Rows from block 7, named by matrix and row number. Rows with one number belong to one attention dimension. Each number is 500 + 50 x the weight over its row's rms, rounded and kept within 0 to 999. All counts start at 0. Numbers have three digits each. After the name is the row's rms in percent of the matrix's.
# q: attention query, key and value (stacked) (model.blocks.7.attn.qkv.weight, 384x160, the q third), inputs 0-159
# k: attention query, key and value (stacked) (model.blocks.7.attn.qkv.weight, 384x160, the k third), inputs 0-159
q.57 094:512458513547501544419541480507479433510476531460476525472497445495529560498585533496521556551468448492439488579502454480546580495503475553383486545490474503473439580426404497516467448458401473585489537673621477514418504530462466495551481502558537480528507459467485506507437447514457489470508532500499525428519447473515503520474568548657458483428498424438381527514431476609491474475467458432501547569465501539534470441473475479474522529504408321552504525506488517604517469458521475
q.58 101:538483453533547451476452516490498534446532543506482518511534467483499548462539518394455482593575587511534497542441457510473499468527557492544523516532483462476616490531456512554510537484542458492524509488413547494583506480353484448497447458460537475564533565512548468513652584466515448432412472472467525511557500503450399460547448510416502446511578450511523553489638502432485538585450580490582464456561514467357520490486552500510473448529483586372503486445552447510421532563552515
q.59 092:517491537453542456575519559517575587510546561599524463497463438553422416500450539452449524450525618575512549427473505564468376533553544494528534506535492513489481486549526486488467546516572607405551496421371473496527500596479442425418476506501483515522510562491400483490482594507538569477427470542544479511503523558452434492540405439394524569530482550517525527553484462439505494567572493507509522453540427414461491536508537524486484497499548560487506387462503485510483496517626414
q.60 100:436475594442522522494509495490487440558467493571516516521555548544516432543562435538545535465474457603439517477574551599439545576580456439603531371501443477521444467450474488448414429534399537485515458502559452517431568503587486454395593471534488488433506455530420485544468400508434479531527560430504443455447505532478516588553536504552444558520440516435441527523499463618543452439529401480459570500510480505567526491510556472507435524495470434503492568567497531525550551490499478
q.61 092:464489514525539498484447529540499533434570503529534496519486451506458488447544566490433553466560565473505572529466477519433511490508570500476483525480507489512489423459456478532509596528545583506547473479425469484511552511511572483489501430456530611512483458488515498503527576439554568424358457504593488571494523508380407498534475477462555631535508485516614471495538507431483564538524558600570493438438445479357493490516533424567469468553468576507532419367561469508457556469603507
q.62 095:490490458570479498461499378517500448504602502478456530500438460467573518490523527467450490485561457395543470508438477381509558511445555530474506546409615519532509553584506459599569491444671483560514585550482576489542501517551548537544418538422546467540471589459611493475495523568507512517483510517478562511541501439500522434545587484474469503491515500503545511475528513500393514500549507541502439511512556558466437437478449483486488582467507609552466533431510458479444522494412634
q.63 111:477547508428591423523572577465551498412531526545494499536494491487489415507477511490421530514472585627514472510498498540506440539483472507535528494494413532500520530559497518525480459556569492447587431436463452556551353510471432461464539484408481319508557494555421510436414571503444551472466531575475529454483545520481404431587427479401510427538440462483524526561440446545462471498534509470429498484506489445456469492521528481430476582508595510423506521542509488487489463505555416
q.64 102:522442486541543523393499550534587528420473442537490527422516506510479438466569491432455437378351572518471441448472411430536461494465528499494497506487451513545358508535523578502435576490513473592559507476515529514525539511485509484442515500532521498557421512541548496547568479502619489496536527481533480523568427573528559395529536516479512489411535513527567489468458444599529559531477532465542431562459414455451525483444562546458536503496482512473527437564502573462579554624491432
q.65 093:565482599472471524613566488409473476541495446477512525498493518414517519496488519464546561466509518484484442427498457529562463390445451471474404539429425448552576500421450456363475453514474548485488453489443572519444557486473535504531491496462445538567585547473535480541403540542446490480504444472516539488499456511516596581504479449557557480567502360489498495546546421482563399462433460562433514569438453485468411541455462464473508478497481576449602448515572534519568501432558505
q.66 115:440506488496424602532511566488512512438503493531440435512488510458454493516531541528488501489544583485514519545534513445529542544432501527449549498475483563409502453489546455449527576460491503365518501553503551528459553539511436420556534484427442573499490489443551496423614521475519538471507459414531445551535415486514482492493473498526457635501490501456546556551554520511550463488479458496461546554463455575445428632461429431505516457395473513467483425398539521522423336381530442
q.67 108:459349471540415466446507515504542565467512499458533394535550483520494411474475501462421559522557456506512454351513444461543494489506498518540531505438473493502463450507489495499473590545499419546572470486460501561505472538404462448416478536433475459517529470450458513456524504459564515494459540496463491578476596466452483503495418479426436406478425519361507529495425508459524497499543498327585507507539488463484474568461399433563521499482581458413606507509426473494481541514510494
q.68 098:458471455469549528558500568520502511558539525479472455477453464550447488549548449555477485580466498522506559480476513526496499478398505511467509503507511500502461444547481434537562568480505442504457534458485447556528412450548464435548497561518546508461369496572521456573532487574558426548505570622592367443502443481480489531468590550467474454449474514476508467540546533508524519478558566470562568433554519561384509517414537444490367516545449538541475380455477518526516344593527478
q.69 091:420339517574483533438529419506459453483491547524499456419548538586451418431506445507469509490533488563514492538444456450581542522484499524572504564489482474510413434426531395441488543442531486546603461511497480484551527464526534539470465491465471564453447439423392430488536466470503573484474508607460389475498527484510384479492561490640557536486508635474515407557494487431545465454433408533532531485411462503480515530470480463494465520525556448526504499504521520555436488496524501
q.70 100:508419435545471514435430491499503493494548570505494573519456513472545566481555451571546488515406528496442433503534461432519540516446474601501456526461507490548508520374595487440502567541441478522526567520455537525479584509443523526551434502458485480555579467479506511450566511449559506450415428424535452443468477515505518481524491547509518455522509507537483483514516551529548525469422594488598522516563378516596585562495588528594558468542536453457409541502474689543490588536453483
q.71 096:467522322537549519415520499516520478448458514489501483498467506383512543495608489549501431512531520491467456553499487497520432507472369416509496505459504539539428493511497468435561512471533431432466539493402400493462554460482490584486574450510540641564544449514473361569486473544506496532515549366568581486493539473502478502455566501549491583494512539521393443450483451472460540546559484454514531528552571519487473436438551517505435457540440491534553569531506452472464491516591531
q.72 100:586519492541453453553502503463495566468480462535596472536515486502451518493550510506491440421410553560510551474534498473507495563505509588587486547563475566458521510591495412573455663401537510490530560550492436493470473528491447523492481527417402498465478439512514499492426518500478505521404539516521426482435507439443456488579369504481494458504415523624483473566391571471528464488512552442547534591521508521480494588489396432478510482472512558500611468500492430435449465558473457
q.73 105:472570483495475465471535468530497462465515489517552473513491529560546410482462582510480513506453575535545482485514530429492450471512388446464402512550447514466532504461475538431497495479502560483512491511561494481689499432526528624426473658489503459463400507506401477605463593553552483482551497549500484517560467515467480505420516457535588498473438527464499446510495481436508544491495555493513380394560462487514466447450528422423508504527557391487520478397471472518565552568431478
q.74 099:404520491560424480438523557456528486581611457425495444492533544507464441605519555499589476502470494516518502478531548537484505460518440583522410545512528490489483460454527486479473503476484439489521530407420416517522530460496493554417582561476483455463525439411489492503491522491523501539551548458467582502416533438494505484345454461388499514522500552493479509544510465368417552508488537504357517497522522534419413485511436465630556433491541447566570478446570456487543489543510557
q.75 108:453487490533519482429505478484565581497519455447519481544518435551440428540514513515484478473410573571571546466467471469568508438490539487489493522487476518400468526593561490486474523525493490451553541553389302518541528493487498534523539486514534378492425517521478625423462527462572473417554594543424522403511456488583549529479576490511526459535571598507480495446498476477488629418517520504552483486539508535495453504527542427495507470481483460530535495497539369497490635491519487
q.76 102:382513559540431504653585462514494456533501419486388578491485491483489541457486479581547453545458428519510487521559455529526545421458474473493532496476537550509496462445611557490550501539498497499466586487545606637440520541536541455397502467469476508476580437468456414519449463516509509484490593479485446493394523482466486546465525510499538553456480449420469470479550560490497452459441494459486486449442646477527454487551478495617551495424484429521455590524488549445472435556483485
q.77 092:440539508436506433475527487529467523448504557468420543535527503415525540506552487525502567559491445462503430617493494440511535571453549357440582437508514533474456444370486537441480488494490563483532477526559511476497559401424453503489490499559531521515539442531485450551511530584509479476434492418549553523433434509550354519452598508558524574481558468545465513420532466492524537542427556461571580497461478585502440469487516518557508537505446442455559385416465450519463457398534525
q.78 096:570486545547565479578542505498444512402591515494606565484481437526494508470519573485511483448501494526475479401441508461471438542524513497483557527562451433524535486489442453446512504485521589457585510481445588528516488578416539484502454433498491525457499652495554469476537554473535544488512512533445484516546542545541507404517397494401524489606496406536551501594477514526529500597545539484450451461533494405533502586485430496473620512479487645435499478423418497409506527486510465
q.79 103:465539463430519401507518508492393473484511575420562530544499462447472507470489550434524437506488467440513472579542486459478414462469465484469526484569563467525440460451485476388454443418481558503564504550471511488457566526420435545388410488594548515414530489475489490542522575473486522400550522442582577518529536473479475450422494489478397659482541432471470467495473351451520490483511503494456556474448491557500470485478492459578545497504475505513525469441385393490556464474559496
q.80 100:437553469558397528489460444507372464560508507438483583531530579417480548547504537524549471588580446388530493627510569618446523409519523505474466521493539511545519455448462484506618494481592556520435544465563578474416550480475516549512534415519467509490465447596474524497550498526453525477466473438524525523518604471479466546411522508491454522495484544424469503505575477421536495524454422475520475520430469554561523585581498508657511462482463464500484473517491536461532488476497571
q.81 091:439442542470627442436531588512522488510441520495537518606508470666515476464472563475448493434425497518512439460424517474522555488522536516525594538494437472423481454447541506461396515526493519476568516520449425544597518560435508534508491496501564488463591553492567461554547472508563441458519508407374509470546454525589478429504617502450521488541511540574524508547460503600506523515477508477520504465537503558455402513468627548543533550502534536469485471421489459517431538544582473
q.82 092:488558527512529448574495541513428482504600511473630539500522465490456494453487517450471443475467495610395508464499473397419433564539534490508592466492565455564466462464506502426464531469478508485541486483492439472496585559486492466450452376508516460413577483454550495583537514453509524416490536469471552497557518493475484400426484527452419524457560497485405503584452495458492407488559631480501507371540485503457393521576450496609558476518544500500471450441399466491501482484495478
q.83 097:543501547455500456354493488493564392497532422467450454457540523589517514547472464481473526484504556567507496506462423620515549535537507550635471498410452555518595537546474529544507461508457493517440442473550521500551433530542515565479484652513519468494563484526469532481387429525535498590481468539508500502526464434548534472558461492590468424525494520543534527556366551470502547599443493477454533532504461412453544444508536559453510489586547494528552528538492594501487507545383457
q.84 098:405485485457471425405568516522463423534456595448487513463486504513546472542517410517443574523537519376593473483469580577558545549498495493541497515511380479421401481451588452490511514488524491459518535449455510528514480496482592529535503521542508443490496528563523461583511513581464468500533448449521484516462475460548397586542559477488545495561405516462643542534647530491492492486473430463501498480477567484504493432407556533478459530461612440525441495423543521486455442541579479
q.85 102:501463538512509433396524509541614530444593447504507579448508495547543426477488482536510509466476512571524500450452487538520516608512479493586491512474355494519573528520472498450444499427498480517552499482440450541537464651424469489497462639509561444542554487495491522503474493497570556529439546572444519466492492452531503393530443498489636418538531500520521431577406501584480508473518551459438547507640504396479455419533504535423478547522541481481477479519460532502519487553520428
q.86 098:384444525558454384430523509521457470587446489426547480497556521487480492573551466453410514543476495463499483441385568601528497463504499489520525589523402460397467430417519474489488534504524450501497508477496435552547534503425538523537550545490529394478512503462541486494534507525506472558538452473355481449505452489578488511523608442508554487521350566512557529539504553563497520548497438460544544517476502543482407462476591565546450428495570442516456504439539455504453494507622502
q.87 108:516363539517481506477450443446641493528432425524427383533537498498564481467489475518484512566513525513580488501506530557661525411494459465576436534513395543437543465482472521522522462574475546504551500515530573535552449467494501530560501560453546463519475508446464514455433451500476470530433454452492437538446496496595500536558515466542523379503485504541521526380442538517529587548533497508562478468445467506446513495432596531325481502531462530495557584517539509506545548528483551
q.88 111:456528502530471539502552513417413494562424522490576498503498537539460580548539470415510491526481411401497495475491582498513484372483495435452542495510451483426370430451552502542517555524533481470469502575499488552470532419491549488525581483457497474456542526510522458546554502509481379494551461432458385460565436515511494517442637401503423538532413510487525546444516519488573571527479384582584457476455487519457472524448497580622506449488497490530478491465609442528479534495534485
q.89 091:537547526501450509543583540559490499389583447492541476437520558496499478547544517444508468438435551615454501423496415442458484564492544538504547504509555482576542580576501556472434566431461475517496421519496428454553557560478476433409489510545460506567601539457561534513550489447583578503480522591514523477572402514500503466436447533483416561502607449547474473638442545475458496491515555505493548535564522495494538440574442487537499488516544547521495430510477496491435445498428366
q.90 103:356594480527460574493486474497401465566521505443559573537488509494428583524547523475521486511559502445510510477501557500512428421423453495507571499490488426482429440486576474509532569507569472479475541538442319526488478502501505521582588423466419430469536465505562539567619494547479469478521517453485521491484550552471450539455577460519512521499374544490484467554544472505509486467523391516524486479524510485502404567459482483645523412533572467467433493529548411488517516482564490
q.91 098:568356528569520469510533496530551462455489419460463468565590528532529590548487566536587432562523522596526480491501439537482581543542430449483504528448547548529622469546465457498516510594519450479419480562502525543580529519551500535512539523509509575513575491495470536462492435504392447619509505498408465507454557547519511516551457512545527453546532593496446494454452599591538567563472590480528473491496503525566503507544476507501548472530475650514615517532545500474536488543434566
q.92 102:415549507520478584538509445421413503658429535475489519555529560476411621541530462419487476568522408456489447532492530505450422442501508505463574483553518509476534452483516576472520562465529512446489487529499487492462528427495457500490547413493476401472504497547520566485525454471435481493526505507500426509554561489498466482403569507498342547465433505501435495494481411449484476535414476519540546492430501615533479523496501450629508431554491418516438582451469388524551540454497525
q.93 108:515536414495465552618511478517443560522514575431506563594505492432382552494507500546593491540555424421498454664541508516396508450523464476421506492531623499593546442535419505512585500444485514499474529537482551513463526473495426552496471420504446525431402510578512518508520533476415495475566528480493527529491580501425490553487524517424468527479535523514479487480581505510495529541492519535506496540502522534618462575545457472537524465495386473472494482527448355507554479415502566
q.94 096:463371600492529494416515491516586478506508486476480504445507500538502411521493500514492510481434506521556455438486476601534535499565441486570473513451394455431588509478517490480437537496488509519548452479409460567654516568462508555460486625509534491519607515455472509524456492515507463512526498471438495460465506467527478498589438453489627427586521518487533481521439563601518459462540490445503445431570441434453509437448540555410504561508607501498485502505524567495632502601529491
q.95 095:468477563588500471483567502554534524524540398444528468488619530592540558528522533497519496442425560560435529439450491492446510533514519490547627590463503522421583450486559518474424557486558488488517496478460430586559471616411508492539528524418543437473660598456574458485529423508566468538487523525403489465534375541520497420469521474514494484486465514518532515583473557548428451518475464445529504583559535484457492459520515498551499464499514590449473479516519485501530517558498396
q.96 101:498506590514397510536471436547422473408472513421549492493471501555499500513609483487524455475425468485511466485444424429431530477540497568528532474461588466510603577503503417549441599395494613473469532543454561589488544443532518508358533450493495504562513509488484522484436447457576508522543556537503534453474427519465516529474518558479513503488460523493545459474573524528536561498423466536617451524459533537504474515499481414556539477426415445479544456411547468542447452449349496
q.97 112:529360499489394443398552583500606529504474597469493476468488443506490433428613468468556513554410546513485541406463459528497436515473475424482489499476586523580526470655445543412565437523497566518543563519520480426387436510431498355498526502532524530457534490528549491467515489503523535505514545456516561535538652496463529456492456565494551571500501494465481444530445462514409537493522506442460515513517530484447463435504484536455522493444526464499498491516481470511419470483475414
q.98 104:494489531474482528436484505600487474594476546403591508535470483439461544523495477483555572517558456465517533439559464579475444504497464497526565331413504433472450454523481453488490454486491452489646432473535524419512493466419514507466477506440507477490447444522488554515520450555458506427435441498536526530419577499445443491457443527564438510477555480497562513452461281481463516465495489474444539498515447538521466524466483481516433531481447475467504540391480461577490370520446543
q.99 096:468460531521484501452489469442420545430484565526528398381516441599451541523487488432492460543459521504541496457550564564403463523599438564525514469501450448488526547502482557612462505465361596528481492508549501499534502479486455579491478494545486618483559568492488603490502444477451455468422446534631517481556396608529496510570543534599517509442591440552546506499543471552549523561515546441534499504549536476535510489539523536448497647451498527508474495491539502522509445500522544
k.57 104:457446481523489631441480465487479555541487521548518460497394480551548477522403537546525430546537506482448564517488508457484503534548502524492563492492575514518477504470553487513521515548419621447512495518382562501454450350516580485500558485494568579476446478455530416471558405446506508481527528447522401470447579433487485490544410570557451630461512506510565513468462634505523470513533611449480535522465505502505510443533491476535471595456500486517500588494550541474354498481500460
k.58 105:465549608435492396626571587499496488471512491468490456417527563471519556518482467542541526528338462529424482500476605508434446503473536511539530429562474485523493554561475402465553470472495459490537462535559514462589429462507494478459438465482470476502533481502383546494524617556507470558558469463522485528468495542525457545491547524441447394438470557603415457546446455442530514510527583503529563493576438495575571474527450461518527493518586494537517469513390558468525538541478426
k.59 102:446530442479551424505463544472596540399542414469551552472486532559557475532634459483509581477467527542529480490440537491499563560505505458556492532554485476440441522480525507458474444423640434553549497570653492472521487532474425473464487546500472363497550565539476507625490549571523487547491477529471492431543463531608471407514495467539504458475459525480555491518523504507509478474479492510567496494517560449540464516465523484497443497575583495464454484492471448483683511612514468
k.60 097:475539460564485539466496509450613573357516500473485588611505507505533482418516466503433525471604539494574478515432461526581518509496504522421528550536477422405531484383560558461394476487570465494482486520538472559524534583453479512508511606550436452512473553545542485555431463527496495511473486483480530529523496460543525500483510486573576543569441401522566543489496470464503505471473468521489467378498631521455403555461541442510527512491579472530474501547623467494618445450494478
k.61 100:513525473475576392618452548531519509436529381481529515448503528448516573519476508541540464519443457543505408551457583492518435531479508435493476536562454475506508546476471573436521462490588487447514466523551510470561491557492419494500502526532505367516504511581481518583469582564457481553558491548462565533417434525581530515600568451473462444481443545556454542499542403516515433444470506537528482496579538509644558531406529470535501475586554469496504503581425496432627497527515469
k.62 094:544499471444491485541451435536412454568430518582495475460496464456436491463539561519481468565472575433495512505547501483487453425486520531498456468480512560537464524564537494547603550530350602474378478476398524461462470420485535529412509430496431615488536444433506520385600492432546471424583501539533463491466520499455499605510510518445459564437546524472441466487439581502569515501540520570483498536502393495498547469492464564475563444451442532516508490466466542490367525513475531
k.63 102:511439509479525365440457528482550474362565457428523515520599534558505478463560529488544591467506529483543464413523524458536520475516440481537549524506444490462539484488512459480461491416515454524514480561542413509497507457464421428423469495403481455496533544576484560516545581516578484582442490517480509523568453545501503426354483470515526428506491454540573513455498503434515544526410504509685472365423556441467475474566554471486452523535463460448481461503475484473560545562458510
k.64 112:440489478528552560489471511464642565456492563533555604470472453492457494395532515440544396502467585518441531498465450435530464533437541493527556500459460537512461482602478527518396525409503571449509506424543529503474517468489490469531488497507505494506386491549491574513535561399461524432452454535557446484485516434435510421519547642413442387516550521623501602500522447507423470521590549520569504575504472563463584539528520561518494485528504554488485516482504439444511475542457498
k.65 114:469366529515503524444461508514538485498403512499477426534539464499525505454475578538605430480459553507553506465504537427478549512515499539467493468454460592406501455441555440500612498555411440528517572531457531527409522572534476485550524459442510523507434439547489493526535467543458536506483462353535548536511546507357516515445464575356600573454536513506422455481528510497468439473537535440449483502469583482513614509405517526486502496421476496522564514501431475529522503426565429
k.66 116:488554499525478470496445482537488587499483546482502497470462493517444538444457511462482488514518465465513568533546521550430516525447512507536581477370530537546462488603513420557558580433372502462483505354484511540409476380560454384477525470463475515512443383490512568468554488491498479529486541509484481478565474539481521505513459559426417547451460542556550464469618547384486515485546491511540516686511521531456464466574423457483470487473464485550471487434486479524431491457409530
k.67 109:539479484522508504414514512444573543410528429576485510483542477517506518454486370461448472482467509489487560447437482356508492447430428583501523509535500491486526467559544532532375568524474480473514553467457539511526479487466507482457495504437518488495567496393502518494541461455481503560435434498450457537503507522490441448540510521486455548460532454512573596512437612433536462605530494480590534539373542511450499580412464551572495378513500555428504475477531543555393471647521499
k.68 093:529444615493467571440500423435489488497424490526543436601482653502456510412624478545478526495474561431420498504511449484496601468553431415474432506554605429486455558534510447458505477510508427582547469573543501427558607507513563487395483435491508436558471477550505436525454419480483522488588484485488573490534481528507532552502569468541485519475581593532441391506420491512449457488485489497558542585519541489488513500468450541480481480466486511542611570527478481535503495474495490
k.69 105:437693491477557506539504509493459555416518522438557716449499482495420524488494463453405446488489470482553616578547553544485549397494531477499536539508519393520470547503495451492532494458535594496474491497539489484509464458490518475504507488476459460498539563539428518534522577625492478521612460520477414469507471598514454493532571483538506505533490482527531601501488548465558469455446481570504537406501563500498418477546466451468485570468520535531485474507547479516538463572412549
k.70 092:514491524416503406442487494518482474470395472455521519441524533496515479510398584482414521432503408535588524360531484596481487476548496489529518535447514498466595532426407500454552534545494509458437492542501458404473455507441502453415621469503507479508549408518564550632533516584465490485497493500439538452562468554602465532460529481575591464543545525513525514470437576494580500414465483576484486515480544479575457588496456445472475495436517491482573521560558507451585486471467554
k.71 089:488482551378531496511488493548492507483418629485522520516427478471460446420489530513601458512426494498466533549470451556440541507469558617486463482423499468387592499529427511518468571494511521483466514390587543509507457437516512486482462536464536598466542528560479596429510455486530570464448422559507498472577510526565524480511529519499505420468508490562622474496519502612513476552565509547510480467489513474397455460452421529412455458443450539523428497462419515561481384591450481
k.72 088:512452441593550475461472523522498601489415478418492494432489469489533470416541538438521539510481347491510557488440508559514442571616518480447532517528500446421536446470462545524530491589444519547448463493486493435565478514440510344550492530484539422464484484476467540546488549515449525499575527509479582448615410526477524459477556549540509501519510467481587484435566485455537476541485492469383527505422498480575527563494440502367445485532458466537426505496488472489486373412499447
k.73 117:509511445537520550492562470553604502518526346408426508521505540541490484465478476491460421429518617559503468533396434482469556487506543357502491491441490547491484559505476526517466497483487489514491523533500513546593451551500518546519447523530514521516518532481489491605480500421522457446586571467480484484499451500524502441504507464493507454463507544520491458480446517504580535510511445457529449500553476439503491499459620398461526523499565460345527471480598536541663662544528432
k.74 102:494487496559493496434493463493473468564396439557411369446529483516581449514475566515542449406503537442565549580549479493495544403446493501494551494523506554471496419450492504494509501518514376505496506385547589542498512491459487475550540450446516452541496506457558443492536501593454522526558542416389525413534476511463466547451485423556597559487626529442456543455494480478484481468496504459506539533359479491504464497510552572570558501413463472557467575587487475598479490432480533
k.75 095:537465454570480512470487505550540562500441396497515419495594488530461539505489512472531401422475505465522588543451437531579475381496461471481465615507498494515445516587569423503430504496456424553523553452566531535617515514488495521465496526504518378438554479517502517517471413505519502491494601456486414438490499620590484436489541543558552522486570451547557514486460531429496454462502502503575454545417525459413455483507527517531448512558496385457558599518533435561492571539504582
k.76 105:469521506529446447485493537528413514499414485422551489513490506457597541520494637521509448507553471519510476539597560471507562446476518459452583406566538475536474489443456485512555509551503357461386531506512488468510465508448540444543569534495471538572475404461535487533478510575424549506586494461456508480481445468365478557477500372512481439533571543462458476470552435446443574453511496451368530511468583504572483490602465487578538499433494500541539502476542516553567504452475577
k.77 090:539428481487491481569538508519517509453514484482537578510449470493559484502519443516477577527610445446452404426514483502517451539491553459496576460483477502456484455473566564398455601502493540482529461599516513495447569542514501440374444436511521546473477467540474517500450487479489533434524489600525474502522475525453596434530433564409389501509442449449509504517442558619562516575445464443402547525489530507577512496499478345531515420432484544448529446459394560474446503506485404
k.78 109:526441482411536456504494464485557530502483481515482441536494471533390501410506378451515509521498626480542441396453509513509528581464525480465461488556500447505568516519498478420538483417490551439573460575587493510448525481546473558479492468539544501509589614550524503482476502493407526491527505534532595410460566462670444558576537492530534480475480501580467446559455449531499513510590561562565440458568490389483521521502483502435475531615518528451437524482476537479489524412575473
k.79 114:509501496531497512517552513519531521457560523491490544541522429530409468507451497500545510499576586475483452479514453491420464516509492470479560483501509467495520400415585557472512507517401530610545405549548559566472595471484524504360453404470547523466594522461404501505423541536369464316593463479563558510427568493547472499534469493502500530469497458371453488505506458563516497531524546471507553435607473494559519492479488521551540513505536464462472511512367457484486520446548499
k.80 119:471549462492370448567489524490504469518480541484302519476499498392447517607493519551540432497537484551539508641540514548568508442521465447476522501559574497508424401464448477492547564496450514517450529519506475563362602497514536484461522418442449511542471491429555518463520512488453499484526464396600492548485476488425516469473536467464461565489470582476369477467515546427504506499466487495433529551425514605546517535465461563543511472446472490520552550498520445540467495483522575
k.81 104:516448436431560526457466513465493501523492481522586454539514569599462505486511457503533570543517555513462491468508414584527437549436494506514441514509495419567492499552505569458538539434602439528609473523545524467551439488498466575463482532569616518475609551560542534529446490470459472524528499504402549502520531515585530540558502436545416465534523469550508503522417451541455525479574513542558509382524481419436510441518587520510426553648601501517447536575471574420429509512446508
k.82 107:529491504469524463512486511450568564514524500531480483545481502559449443539457478488438534467550658482471480487538499539445518561523507439476533452472471489498596489435513527450542490470447506534582433576610566525519561556449491501424518429546535470529560633480463490613439493526390421436543486444473571494447498480590404606574509464610503451425571456421527507527543379556511525486580567483509511399574522465529510479487521491523506566496507517473449518498458502496540538394561501
k.83 081:513447524583478555514527516519507418550432520497573382466554525441551468566429578474472546418355410503485476429484517532572542484507481513449473498482466516474523496515527558568471535496521512575495510460483437553572390491469481552578536651521555490467511526456501533546560514378512522489462500545434451554502447475512544478586458448465542475495509555544566556500395535508510434469601398487529483460488459466448496604519532563444515556544520480430417438518592530486516593515518468
k.84 095:339503538523493529566493511423492378538491527487528514524508592491558600521596540505525484484412345541494558443491464467527479457494427461515444545518499517520445465517477559455508472506533465468543566445423425485455388428525529546564519549440499530556504424520499542499530606478540508540488544475517457506539505492506476431450518500531484491509461521531419507461426545476477585509439461558531461499479453548446469554380547434433411458493538552526539441467540499505479478674436459
k.85 103:522462521425518563471499539564546528491480486523594456425502497539529428454438446419379566402457581423443522465373499519525510566472515523503489467594435476481546481561522518449465469485533487512576461465520511484539394516470492599521441554500609500453517523520600460590560458354463470487475500591448531512508524509604444470503452454509582470493606520583502489545407488534545421461551466484498506435505485490457524483503544579458483464609598506471497503497495517483543536508494435
k.86 092:498492510475522500516560535458417382567507589443533541547480666442498513542501533527435557519498433517520500456504501623602553487523428439501449517552502499509464513506485562450541459526495445544512510478457418498577423446477503650514530524566587499460582482535517563466500518476505484508535590472442466450533502495583535451498523477445527496502452502545520592508405561462470648539530503543565449477473535567502518526452537476532411495540536553528545572521538548450534517599421592
k.87 110:544478443505508535439543478508375434443478459442489471483499501436524515419510537519497476526428432493496467475459523546498474477534512508501405476530506504524418548624484491630481489507523463499426615414433357492525417480570482524595544532513539509483470477536570524419482429492538534520491548534476435482533509524455592424531539486366581531562494517558472484523505554440457546608508437509505439561411509482443471500492446451490468532555492610504521449471571426542432491602482545
k.88 105:456509508522483538497552507428414425531500514432506535558509593479449662554501547546521531522530435504575524461593462579524495438547466366471484507513531428590462557454506485464518536545471423520473500520439425461488463493593473538493560483467433529495526474530437574371494528510510509551530528444484469508563512525476588541472561461533364475545398497486429537420480598445466603482449520540495478470476562569517462529486544453555423532508482509546510531602561533467480483549417525
k.89 095:526457538480558492528441493584569533470533502567573462537486507576472424474434469478472517474562549499511481415458517438469539562481595512458566520431484456513546544418514438531503494527491525528585448568528710507547479562444480494474486553498549451502543539484486508607462552538530476508504471503449552493473505536572483574514455465532586383502511488464657514523520476541540447461565601475549528427590548470480486499552480541451523574464490426466478532513473607428511490395478442
k.90 093:446511521426564527517480547434453443597465632462503679513514529502456516528519520461532499501478475502539503535508466577495474464551499507541479532530452449545503457470434531416572480455498454500459492511483554441515445398430642483450556461482429478446490442541504456463558576499475490442583464457507483462529509520506451497385649528511452513478470497519441567495524576490514536421469465585394502518499514541618432460438541539504493489516594481539482582538483601543478481504475574
k.91 092:528544458436545464527451556594487443511430572527557502473430481407481538437538464485513537578482494465417450441399553474510458551529543527409497547641534506524498508547498628531490545512572528490493510444635493569562477464496486531594563516489504582415455546507547527461552581501512575535521481569560470484483457428478439507568526441519462511556495492478558499534427475371551496508537399501454491479534533500482447505573359508469581543544494428542452453476493497440471467534535528
k.92 102:533504468602492530532522520424481472483532519541452588565477473543438487584470570520531503452591504509520454560616529496475507411563407398440593555476516483530449493419534532483548549500459496582474409550506521559504553482436504480410510368522448472536537554467392503499461514526496453470577489320454561504491525523452548544497532488505417493415414463422466542467543486530504524513478555470455589581547482548556485527482512540584540527460466501438484554573491515534459534423503537
k.93 117:499550472511450475510498524477521539461504424563446542451451396472331517470553494536536510581541547435494481676469533497498487483526448502488543501564522484471508451497472507496474585499511563499477469533550527578425630433499586467425481374468409519526456505403435421483528515532451535416502452487583547545448493462446510509518504525534462596497531429429394494499520458512537488526517518474420552515519520545575497449501406502536588461472448459453463517507479452526462445411584517
k.94 106:471451532395582512484527512499481441525494517448589449493525548499573503445481483492478499432414495495473539436418487536553523524547535557520447507601520486474483520581521510487491475517492454488570589435528467510613372470554473651584491591542554486451501481545559568496549458455489471540472510611440433491566521538539397478494512515469624485508508554571515560525437539476502551552535412529531425430445512469438518494468525512514470511654569541550486522549508485471491542592437525
k.95 115:544452484434525494507476518483452470498521523520556503552494561489494431489481491507467649499522540462475503415489470557534520537472556544442456510511454417554597542541470510460529445490545466485527465539539589494609422533426494545491519614621616485497641556571538516568419501479466507535568502543456546446484543504571512582512535428508539437506534477521575530541381470514488478426560518487465500396493568459469493463627497555412474578554555472527510504524507606447521545477535518
k.96 085:493493473527525473546452548517614573366498489551533525479531441499528579520532505582486498406494606519504453466462382481459557407496493524424532485477466559464463523625496440557520577456438505553457536473498484560497561482438578453498503484552486494502462523515436419581571495458565522532490533556461507512514464509483567482546485581465537558495537614505541461504519584517541569541545509448519477589474498560478520603530426512581474456390481449392488480468497555501618527408453497
k.97 100:546399421557448533384531487444555445591555505532560475464533543556507415551537468488407556437462528490417518517491485495514555503485464560556472575556473540479521586463471497555450473588503470454559463499452494497451432446549548584505460469450484419485618510438576469470457537445542539458503514477531502567468510465661506422497455444543544619566464522463460449541431537481420544538466530475484485497417474472475450457474526525463501448474552440402568497437596491515447544525449459
k.98 099:471376505528451640481499481578452485440547527571497474529519456530560346465527583487467448510382629559527455452472538550506587531501539470433545548521502536396463461506461465464622520540493476453422482549534476612538513565544523567626520493533488520442557504533590512501509511497495484445521501502516400488539471490483491459554554495514507499481494460491350542520530503526543466427576449449556458491441471491443435479531530493478500504469492512463489469557498488536503461366513545
k.99 100:506485548537515529513579518432508573510551539540480529614443489500463522473456518458598538575527504463512464405506542464536489532533515454440568446590452485493507435456493469554552556443487552533408462465461572520521465499584525481410418514577475423476559521587448518461497470553477521519552512455456480514488612469480488485505499469364520557498527460472399624516479518392540480659512579538522509504524488448453439516470410480410581466511501584540434535544506554596510487457496482